config.yaml
layer_scale_init: 1.0
drop_path: 0.1
subsampling: 2
optimizer: "muon"
lr: 0.034
momentum: 0.95
nesterov: false
orthogonalizer: "polar_express"
epochs: 11.3
Rows from block 2 of a small CTC audio transcriber, named by matrix and row number. Rows with one number belong to one neuron. Each number is 128 + 32 x the weight over its row's rms, rounded and kept within 0 to 255. All counts start at 0.
After each neuron's rows are labels from the 100 clips, of 14976, where the neuron reaches its largest size: "loudest band" is the band of the loudest frequency at the time of the peak. Only what is clearly more common there than usual is listed. The data: short made-up English sentences, spoken by a formant synthesiser in many voices. In brackets: how many of the 100, against the usual share in percent.
# gate: first MLP gate (model.blocks.2.ff1.gate.weight, 512x128), inputs 0-127
# fc1: first MLP up (model.blocks.2.ff1.fc1.weight, 512x128), inputs 0-127
# fc2: first MLP down (model.blocks.2.ff1.fc2.weight, 128x512, transposed), outputs 0-127

gate.351 [145 147  96 163 182  58 139 115 155 102 155 198 224 118  96  98 125 146  76 119 141  54 162 160 164 165  82 117 113 181 111 158 168 172 142 155  99  84 155 134 156 117 157 140 168 119 121 140 117 146 164 102 150 114 107 151  90 121 146 115 118 122 191 143 152  96 101 121 133 106 100 134  84 128 145 158 121 167 165 110 121 101  90 149  98 100 109 119 135 131  58 149 157 143 120 132 119 130 133 133 108  71  90 138 137  55 129 162 111  75 124 112 155 144 171 183 118 105 140  41  60 112 164 152 151  98 143 106]
fc1.351 [ 64 132  95 179 141  92 135  73 148  70 158 147 176 150 115 123 152 130  58 156 136  36 192 122 163 171 121  82 125 206 112 133 212 142 118 142  94 156 167 132 127 116 121 130 135  69  96 146  61 137 188  94 187 103 122 149 129 106 165  64 119 121 150  92 154  40 159 135  81 134  99 148 139 110 156 149  90 144 104 131 126 136 116 146 148  69 113 117 163 163 125 161 156 150 133 111 110 139 157 153 149 102 120 153 131 110 154 149 130  92  93  95 134 148 175 116 120 121 111 117  93 132 150 116 139 165 119 125]
fc2.351 [121 119 163 165  80 147  99 128 139 215 107 152 180 143 100 150 144 160 174  54 193 134 127 173 145 139 150 133  99 137 106 136 102 102 129 132 144 144 154 124 139  83 144 119 124 104 123 136 157 109 116 141 156 177 129 179 125  89 168 121 128  67 123 117 171  95 182 124 111  98  31 102  81 152 111 139 114 121 146  94 138 126 130 154 110 203  95 100  80 119  67 113 101 140 147 129 171 117 165 127 118 165 151  51 170 165 147  86 133 123 160 156 135 124 154 126 120 168  40 131  78 118  86  95  99 151 130  96]
loudest band: 500 to 1000 Hz (43 vs 16.3)

gate.289 [122 121 129  94 157  94 178 101  82 104 108  97 105 120  76 160  91 137 145 126 105  64 135  92 142 158 155 129 143 150 176 115 136 157 129 134 113 153 130 118 101 127  56 164 130 104 120 131  68  97  83 124 164  70 126 126 196 136 166 100 120 106 192 128 137 153 160  97  87 126 180 121 163 133 136 124 114 103 183 142 107 124  91 140 143  91 136 142 132 185 170  82 106 155 159 147  59 131 149 174 179 163 127 173 146 128  85 163 131 126  82 136 181 134 122 154 102 145  47 149 188  92  65 104 114  87 142 180]
fc1.289 [188 172 162  91 128 165  89 128 107 125 134 124  61  62 157 176  85 149 149 120 109  54 146 115 112  77 125 121  66  95  68  94 102  97 164 104 101 138 190 118 134 153 126 135 157 158 171  77 135 115 111 168 145 148 146  77 135 121 127 145  89 155 149 101 112 161  67  75 141 119 126 103 110 152 106  92 157 110 135 194 146 113 135 126 114 172 133  97 166 160 194 109  91 116 119 118 136 159  79 122  94 125  67 115 160 177 120 148 187 132 192 140 131 117  87 169 120 146 130  98 125  93 130 181 121 132 153 168]
fc2.289 [122 149 120 155 143  85 118 118 128 133 178 115 117 181 154 189 156 141 136 102 136 174 120 116 120  96 174 124 123 156 179 119 108 141 178 100 155  97  95 126 154  90 149 103 183 137 101 119 139  84  96 121  41  90 140 101 158  69  41 146  71 162 193 135  93  99 104 101  98  66 146 150 109 128 128 142 139  97  96 104 111 134 150 180 116 104 156  51 152 150 123  75 140 111 149 124 127 150  95 119 102 141  98 146  82 175 127  92 129 166  84 132 185 104 141 157 193 120 165 161 130 187 132 115 157 129 169 149]
loudest band: 250 to 500 Hz (66 vs 23.6)

gate.401 [215 127 155  64 159 163 100 119 118  78 136 132 111 139 199 177 158 174 114 102 127 139 112 134 106 157 104 101 142 127  73  85 138  97 140 159 140 149  97 160 123 154 184  31  92 103 153 101 149 100 129 159 128 143 111 135 125  83 151 104 159 143 156 109 139 155 144 111 101 162 163 100 107 152 121 102  63 181 189 137 164 106 158  87 142 125 118 162 168 116 135 179  39 167 107 128 118 129  79 176 115 104 122 145 148 130 121  76 118 131 123 128  90 120 100 171 139 184 145 143  95  96 138  84 137  73  91 134]
fc1.401 [190 151 165  88 165 160 126 163  76  83 151 116 107 126 183 163 166 175  97 109 120 134  99 122  94 145 136 105 123 122  64 129 153 108 141 141 119 124 144 160 112 137 151  56  84 105 154 117 171  88 133 162 145 111 130 111 129 102 140 120 162 163 179 113 144 173 157 106 114 163 174  88 104 133  83 114  56 152 167 152 162 100 135  95 128 128 109 203 175 113 121 148  44 109 133 177 132 113  65 150 130 100 107 140 144 110 127 112 135 165 110 114 103  99 132 167 144 209 165 110  80  81 146  78 113  73  81 132]
fc2.401 [109 202 103 142 120 112 165 145 153 100 207 106 140 140 170  63 179 149  82  82 162 124 114 198 111 144 134 140 163 132 123  56 121 106 106 145 183 138 112 180 119 108 109 128  52 128  76 115 156  89 151  97 120  90 168  82 109 158 156 150  83 103  99 124  93 205  94 138 154 123 146  92 124  97 143 112 137 123  98 105 146 121 154 109 138 152 142 117 156 119 175  98 140 114 195 121 115 179 108 115 150 118 140 135 193 112 186 149 109 159 100 104  60 128 107 108 145 114 109  70 103 120 190 105 143 127 140 139]
loudest band: 250 to 500 Hz (64 vs 23.6)

gate.438 [145 115  91  90 116 108 132 113 106 121 173 129 127  89 130 118 122 124 100 110  82  99  80  97 166  99 146 119 130 140 105 137 122  67 107 123  79 126 160  95  82 117  98 115 202 153 136 208 157 151 165 189 118 141 148 185 120 177 146 225  90  86 118 187 124 149  97 116 145 167 169 142 114 136 124 115  96 107 130 163 106  96  76 153 124 113 132 103 149 177 107 113 147 111  81 161 138 195  95 126 118  60 128 150 157 139 165 156 116  89 141 129 152 143  96 118 125 171 128 129 161 163 133 128  55 174  46 137]
fc1.438 [159 114  90 105 110 120  97  99 113 126 162 126 151  74 156 149  93 150 111 100  74 181  88  71 152  85 112 125 115 143  85 119  80  86 121 131  83 146 134 112  67  98 105 146 157 156 136 190 137 181 186 187 119 135 149 186 131 195 131 188 101 137 116 176 138 105 110  87 183 161 185 150 137 111 133 109 142 159 179 123  98  93 136 148  83 114 135  82 140 157 132 111 106 112 109 154 163 188 122  83 135  80 127 144 114 125 118 150  87 129  72 138 140 151 132  98 131 172 184 122 130 169 176 124  90 144  54 114]
fc2.438 [101 146  96 135 162 132 137 101 119 145  80 100 119 159 112 113 104 155  49 103 153 133 147 108 104  93 151 156  74 103  92 166 154 172 149 165 150 113 111 141 159 154 130 120 200  68 137 147 172 101 162 111 160  93 144 129 201 156  73 112 110 124 130 112 124 150  76 125 136 168  93 159 123 106 137  82 157 109 142 169 151 115 104 102 140 108 127 205  77 179 111  46  99 165 138 139 122 130 173 154 112 107 135 185 157 102 109 122 134 136 100 142 127 145 137  92 152 127 134  94  75 132 143 106  75 101 116 244]
loudest band: 250 to 500 Hz (66 vs 23.6)

gate.286 [ 70 148  43 176 116  75 113 119 160 152 199 161 175 111 147 119 145 108  21 146 129 118 163 105 128 167 102 146 139 142 139 160 187  67 126 114 143 141  72 139 178 129 196 138 134  96 124  97 162 150 112 132  97  93 127 128 166 101 157 126 125 176 133 142 103  65 108 167 166 133 110  94 169 148 128 124  91 149 161  93 127 142 134 179  72 111 105 128 142 113  92 149 153 163 115 124 134 145 127 135 133 109  86 132  79 111 135 143 103 109 149  87  80 120 161 101  88 146 167 138 123 153 114  99 168 166  49 168]
fc1.286 [ 47 164  53 158 109  57 144 124 146 114 171 180 145 108 129 127 133  99  46 138 152 113 156 120  91 183  72 151 147 106 106 127 199  77  99  97 126 141  96 118 159 112 187 160 141  89 136  95 149 124 119 135  70  97 130 127 175 107 182 134 147 196 157 132 142  80  89 159 156 107 133  80 174 144 143 120 135 166 140 100 149 136 153 216  75 135 110 137 156 126 128 136 143 140 108 140 148 135 124 139 151 125 121 165  88 127 124 119 113 138 127  77  94 123 149 121 113 130 155 152  98 145  96  80 156 161  60 171]
fc2.286 [139 133  78  86 109 127 144 131 145 193  65 150 151  90  83 140 101 183 201  95 150 113 184 110 145 104 119  70  50 141 146 149  63 138 115  75 178 105 127 147 153 103 142 130 173  89 168 138 135 163  88 164 129 114 162 168 141  78 141 109  95 102 104 113 128 122 101  45 161 153 127  85 161 149 177  77 111 126 126  82 120 116 145 123 137 209 127 135  97 121 139 115 113  73 135 158 134 148 154 162 117 208 127 111 126 143 129 161 147 111 119 194 137 150 100 151 120 143 113 119 109 115 120 154 100  78 139 167]
loudest band: 250 to 500 Hz (62 vs 23.6)

gate.216 [192 177 173 133 126  70 148 133 119  89  98 135 128 115 135 143 148 103  74 105 172 170  97 166 143 169 145 136 163 116 106 104 143 133 152 158 128  86 114 153 114 123 133  80 176 122 108 163 143 100  78 174 161 143 131 142 122  94  94 112 168 171 139 171 170 147  65 133 143 132 145 145 165 102 148 135 108  91 116 160 100 159 181 177 155 122 162 116 112 104 144 155 121  67  58 100  82 133 114 141  98 115  77 159 136  98 148 120 160 219 153  79 123  84  51 122 115 150 148  82  78 129 166  71  84 116 133 109]
fc1.216 [196 173 175 146 100  95 118 159  74  68 133 117 142 146 119 126 129  88 102  76 122 181  78 153 197 158 146 163 161 133 111 170 143 152 146 131 107  76 133 139 117 162 133 114 179 134  71 154 109 139  77 147 206 142 155 104 125  94  70  99 130 145 115 132 132 166  60 149 147 131 126 127 170  70  82 150 113 127 118 154 108 152 195 145 152 133 119 114 122  74 147 186 120 102  64  93 107 140 110 134 112 115  97 121 147 129 174 116 129 222 140 107 119 123  86 140 144 145 132  90 135 118 173  65 112 121  99 126]
fc2.216 [ 79 114 148 161 130 171 153  67 125  72 129 128 111 194 137 168 111 120 149 153 145 124 160 176 176 162 154 110 127 122 101 114 148 126 129 162 170 136  78 113 121  67 104  67 154  60  40 138 145  61 146  94 175 149 167 138 133 166 137 144 129 144 108 176 137 113  72 157  85 133 154 110 150 140 145 125 129  69 147  80 188 110 118 140 159 106  78 142  93  97 141 143 139 128 144  86 122 186  96  70 168  88 107 176 107 146 127 122 151 137  94 112  49 150 100 139 135 156 151  99 117 132 135 111 162 134 160 172]
loudest band: 250 to 500 Hz (67 vs 23.6)

gate.161 [125 134 107 128 170 125  94 176 107 158 158 110 121 173 174  72  85  92 122 159  51 153 131 123  65 134 139  66 162 172  52 149 143 132 120 119 119 167 145  77 174 159 125  86 133 165 166 120 122 137 158 125 173  73  84 157 160 130 137 117 104  54 110 128  84  42 114 121 119 143 121 154 123 159 141 145 167 154  80 182 153  97  65 133 154  69 113 153 136 143 178 189 137 107 139  95 114 124 125 133 170 148 141 100 157  63 135 130 121 174 121  97 130 130  79 131 151 130 156 131 145 125 147 152 135 165 102  99]
fc1.161 [120 114 118 130 133 124  95 153 128 150 154 157 115 152 159 100 108 103 105 124  38 128 152  97 122 114 160  72 148 115  73 175 161 157 132 108 139 137 202  64 162 163 113 135 105 122 200 107 163 186 157 136 124  84  85 182 137 116 128 127 117  50 114 130  70  64 109 126 121 128  72 158 128 187 156 129 173 148  84 145 186 130  70 160 156  86 131 153 154 150 165 133 127  92 159 130 126  92  89 106 181 138 123  79 135  84 109 130 140 124 121  99 167 126  76 167 140 154 132 115 123  87 177 138 112 181 101 119]
fc2.161 [127 139 155  79 181 145 115  66 107  94 129  43 140 130 158 155 131 153 185 109 146 149 183 161 119 111 129 146 134 138 110 129  75 150 130  75 124 117 100 109 126 134 118 113 121  66 127 150 130 193 123 156 133 124 143 199 182 105 141 108 132  78 140  99 103  64 157  98 147 123 100 122 131 161 148 157 132  93  95  87 122 192 133  97 152 121 111 128 141 119 165  94 107 194 114 131 196 162 145 168  95 146 170 158 164 185 154  94 121 108 114 105 150 168  96 110  39 115 117  89  75 120  99 104 136  92 184 150]
loudest band: 250 to 500 Hz (62 vs 23.6)

gate.290 [117 160 158  83 130 166  73 134  88 169 107 105 155 110 137 126  75 112 110 118 186 106 144 150 102 121 162 181 125 100 152 201 147 160 106 125 147 114  76 103  98  86 149 132 131 116 160 139  37 126 159 131 190 115 155 138 102 111 123  78 120 156 117 177 163 157 161 129 172 131 139 165  88 122 149  80  96 142 138  96 143 139 131 167 139 113 119  93 135 116 176 166 102  70 162 142 131 116 107  94 133  97 176  75 189 146 119 153 160  69 127  93 153 111  99  78 173 101 137  87  72 167 111 200 165 109 132  90]
fc1.290 [109 111  80 166  88 130 165 123 170 111 166 156 111 169 123 125 196 157 123 117  86 174 110 131 146 130  84 101 107 157 122  57  77  96 153 118 134 118 182 108 167 150 136 103 109 159 100 123 211 139 100 140  55 145  79 155 102 147 121 174 131 117 114 109 130 103 136 112 104 156 114  99 180 123 110 143 154  70  99 131 126 117 137  97  91 147 134 141 121 129  64  97 148 165  88 160 123 140 127 164 105 142 115 185  55 120 126 146 112 163 129 182 134 191 169 183 107 185 125 149 154 115 151  49  71 163 129 147]
fc2.290 [107 178 126  62 104 124 101 120  86 119 124 162 163  59 183 144 131 169 122 123 193  80 143 205 151  93 182  70 145  96 166 129 178 124 156 131 137 117 127 111  86 122 136  91 178  90 102 149 150 167 110 135 111 185 163 105 139 178 168 103 115  52 126 101 112 138  79 113 139 160  86 166 157  94  64 122  86  91 135 100 136 135  94 108 127 153 116  81 114 115 149 188 134  96 148  65 114 184 140 159 106 107 156 139 121 156 104 102 152 177 118  88 138 102 165 146 159 134 174 150 120 121 129 151  91 112 143 116]
loudest band: 250 to 500 Hz (64 vs 23.6)

gate.186 [196 158 141  88 161 120 116 156 133  97  58 126  72 145 171 124  75 137 118 107 119 130 133 185  81  81 186 108 143 125  93 147 120 121  98 104  93 142  92 160  52 117 112 151 158 130  90  61 189  79  77  98 129 156 141  99 168 150 158 136  74 118 172 192 115 138 160 115 179 143 111 148  77 134  86 137 123 117 176  92 161 114 116 169 146 111 142 142 119 117 130 148  91 152 155  68  61 142 136 152 133 117 109  96 174 185  82 130 164 144 130 103 106 130 149 169 154 171 104 138 160 122 109 149 148 115 175 138]
fc1.186 [108 115 105 164 127 137 155  48  99 166 114  95 126 138 105 152 170 120 159 130 120 128 125  96 103 166  95 178  77  90 102 146 113 135 134 161 152 131 152 122 168 132 178  81 132 100 206 136  97 104 144 171 111 114 167 140  87  98 101 120 187 138  68 167 148 127 113 159 104 145 137 116 183 177 163 112 119 120  96 110 109 126 154 163 179  99 153  81 116 126 174 123 169 150  63 121 191 111 201  77  77 134 120 143  98  95 108  77 126 166 141 110 119  90  69 147 120  88 170  86 111 154 155  90  88 152 171 139]
fc2.186 [ 59 138  99  97 115 125 135 196 189 148  97  97 134 102  88 151 146  50 117 120 178 149 144 126 133 106 156 162 146  92 124 166 141 110 145 133 139 122 172 113 180 145 122 125 129 148 139 144 142 172  93 110 142 102 110 148 111 105 172 167 157 136  70 130 114  89 147 183 137 151 143 113 146 135 111 132 114 123 149 133 190 201 126 109  67 200 119 137 147 154  87 136 115 114 104 136 115 107 119 101 121 144 136  81 145 137 152 176 107 128 106 127 108 120 175  93   0 127  57 163 178  96 115 117  98 119 122  90]
loudest band: 250 to 500 Hz (64 vs 23.6)

gate.269 [129  57  92 152 185 145 146 142 182 113 112 112 129 147  70 118 108 142 134  61 185  90 108 164 163 118  87  92 163 168  98 127 141 158  88  83 117  92 130 110 116 103  88 129 138 137 171 165 145 103 117 131 159 161 154 188  96 145 164 134 161  84  91  68 168 123 121 129  69 116 101 115 154 121 158 102 158  84 188  91 157 183 165 138 169 132 132 119 179 129 113  78 118 127 205 161 166 135 108 120 191 151  72 116 135 175 115 148 118  75 158 148 123 107  80 150  95  87 136 136  68 109 134 132 124 130 134 120]
fc1.269 [128 191  94 126  44 106 148 131  68 126 165 133 156  90 156 169 160 147 137 170 123 167 148  89 135 132 133 152  42  59 131 104 124  95 183 168 142 145 156 132 127 138 153 125 108 126  90 112  69 151 165 122 121 131 126  90  79 108  85 143 140 194 136 207  87 112 104  97 144 149 125 124 137 130 140 157  95 151 113 150 102  93 134 156 122 116 103 140  75 160 185 193 128 110  64 160  95 113 150  89  76 142 193 159 111 110 150 128  95 201 118  87 103 147 148  91 105 131 137 124 115 135 127 116 100 165 162 134]
fc2.269 [ 94 168  81 187 136 143 142 160  40 149 152 105 166 140 148  90  91 103 123 161 102 132 159 123 143 129  52  88 105 115 153 143 136 182 130 103 146  88 121 112 131 175  85 122 176 148 151 125 153 124 185 104 171  71 151 105 107 119 161 141 111  21 138 154  63 113 130  90 148 193 159 134 131 136 138  90 176 138 135 121 147 131 139 151 173  99 189 170 111 107 117  89 164  88 162  82 119 120 137 125 116 172 159  96 148 144  99 134  85 149  92 130 151 199  66 114 121  98 110 135 131 109 139 107 143 135 138  98]
loudest band: 500 to 1000 Hz (37 vs 16.3)

gate.396 [240  99 109 135  73 147 146 174 144 117 189 145 135 116 147  93 150 118 130 212  93 108 140  94 131 139 119 163 133 132 140 164 116 140 150  95 143 159 211 109 120 165 133 161 139  66 142 109 119 193 129 108  80 117 131 131 155 103 112 156 126 147 159 160 123 132  62 120 115 158 135 134 113 138  72 119 119 115 140 128 125 141 141 164 123 173  78  91  69  67 103  98 150 124 102 143 168  94 103 129 126 114  88  67 150 183 150  38 117 153 129 132 135 180  66 134  97 128  91 151 138 123 121 161  95 133 147  91]
fc1.396 [160  98 121 195 110 169 110 143 156 195 124 171 144 136 140  69 136 127 167 113  93 163 176 157 121 151 141 111 134 120 169 128 118 202  93 115 149 158 160 148 131  82 117 108 130  93 166 106 167 153 104  57 119  97  91 171 128  79 104 162 110  85 117 153 163 116  92 120 136 119 101 171 134 153  87 148 154 144  98 142 133 123  88 115 192 175 135 147  92  76 106 135 154  91 135 131 182 142  87  98 192 106 135  95  80 157 179 105  84 104 126  85 154 107 130 121 113  75 176  95 100  34 106 151 139 126 142 123]
fc2.396 [100 189  85 106 124  45 114 109 126 150 129 113 147  70  95 156 150  82 108 137 173 136 136 134 173  93 131  93 139 125 182 115 100  82 107 134 174  77 133 212 124 130 102 125 161 126  73 164 146 135 167 112 126 136 169  73 117 141  83 105 170 110 121  67 111 167 142 126 162 157 185  93 153 171  96 141 108 188 158 144 101  94 136  89 156 117 127 209 118 115 149 162 155 123 123 120 137 109 129 174 154 110  90 160 115 126 169 149  90  98 153 145  93  78  80  87 153 114 126 138  62 164 172 159 111 138 116 115]
loudest band: 250 to 500 Hz (60 vs 23.6)

gate.275 [156 141 206 119 172 133 113  92 105 190  97 166 110 114 100 169 110 171 135 154 102  89 147 115 165 129 157  83 141  94 170 110 121 153 120 121 158 104 151 125 124 105 137  92 158 125 152 168 169 172 130 175  99 101 164 154 149 135  54  56 132  78  95 129 137 196  92 117 134 137  99 160 146 167 106 164 110 129 130 126 102 121 123 144 128 109 122  82 150  88 116  84  46 125 136 114 126 142  53 134 138 137 150 115 123 118 126 107 163 129 153 150 119 105 109 118  81 140 180   0 176 109 161 152 147 110 136 144]
fc1.275 [114 121 126 125  88 169 183 147 161 178 169 163  85 166  87 114 152 140 118 156 189 156 105 114 132 155 115 128 110 132 170 115 148 126 103  96 172  77 165 142 125 142 120 106  85 172  98 188 130  98 134 108 101 119  89 122 187 176 111 141 142 161 148 162  93 129 156 140  72 166 144 149 140 130 180  88 190 135  68 102 118 118 135 149  73  81 152 105  94 132  84  68 160 123 120 118 147 130 138  95 120 182 143 189 114 106 150 175  73 100 153 143 118 161 115  65 131 145 124 141  45 116  78 110  59 121 135 105]
fc2.275 [ 68  98 105 175 203 139  98 228 188 137 156 110  78 133 140 125  99 128  89 138 162 131 150 114  89 111 103 158 105  93 174  83 160 114 140 169 128 153 125 147 129 154 209 121 146 133 140 111 162 142  92 124 133 155 168 131 142 115  93  91 137 148 106 133 129 108  95 110 100 168  82 120 154 159 167 124 123 145 102 146 101 108 113  73 108 120 146 126 158 161  44 143 169 141  90 125 175 116 134 162 135 132 162 138  91 161 148 135 136  93 116 104 115  88  80 103 196 136 136 153 167 121  92  76  38  96  86 123]
loudest band: 500 to 1000 Hz (35 vs 16.3)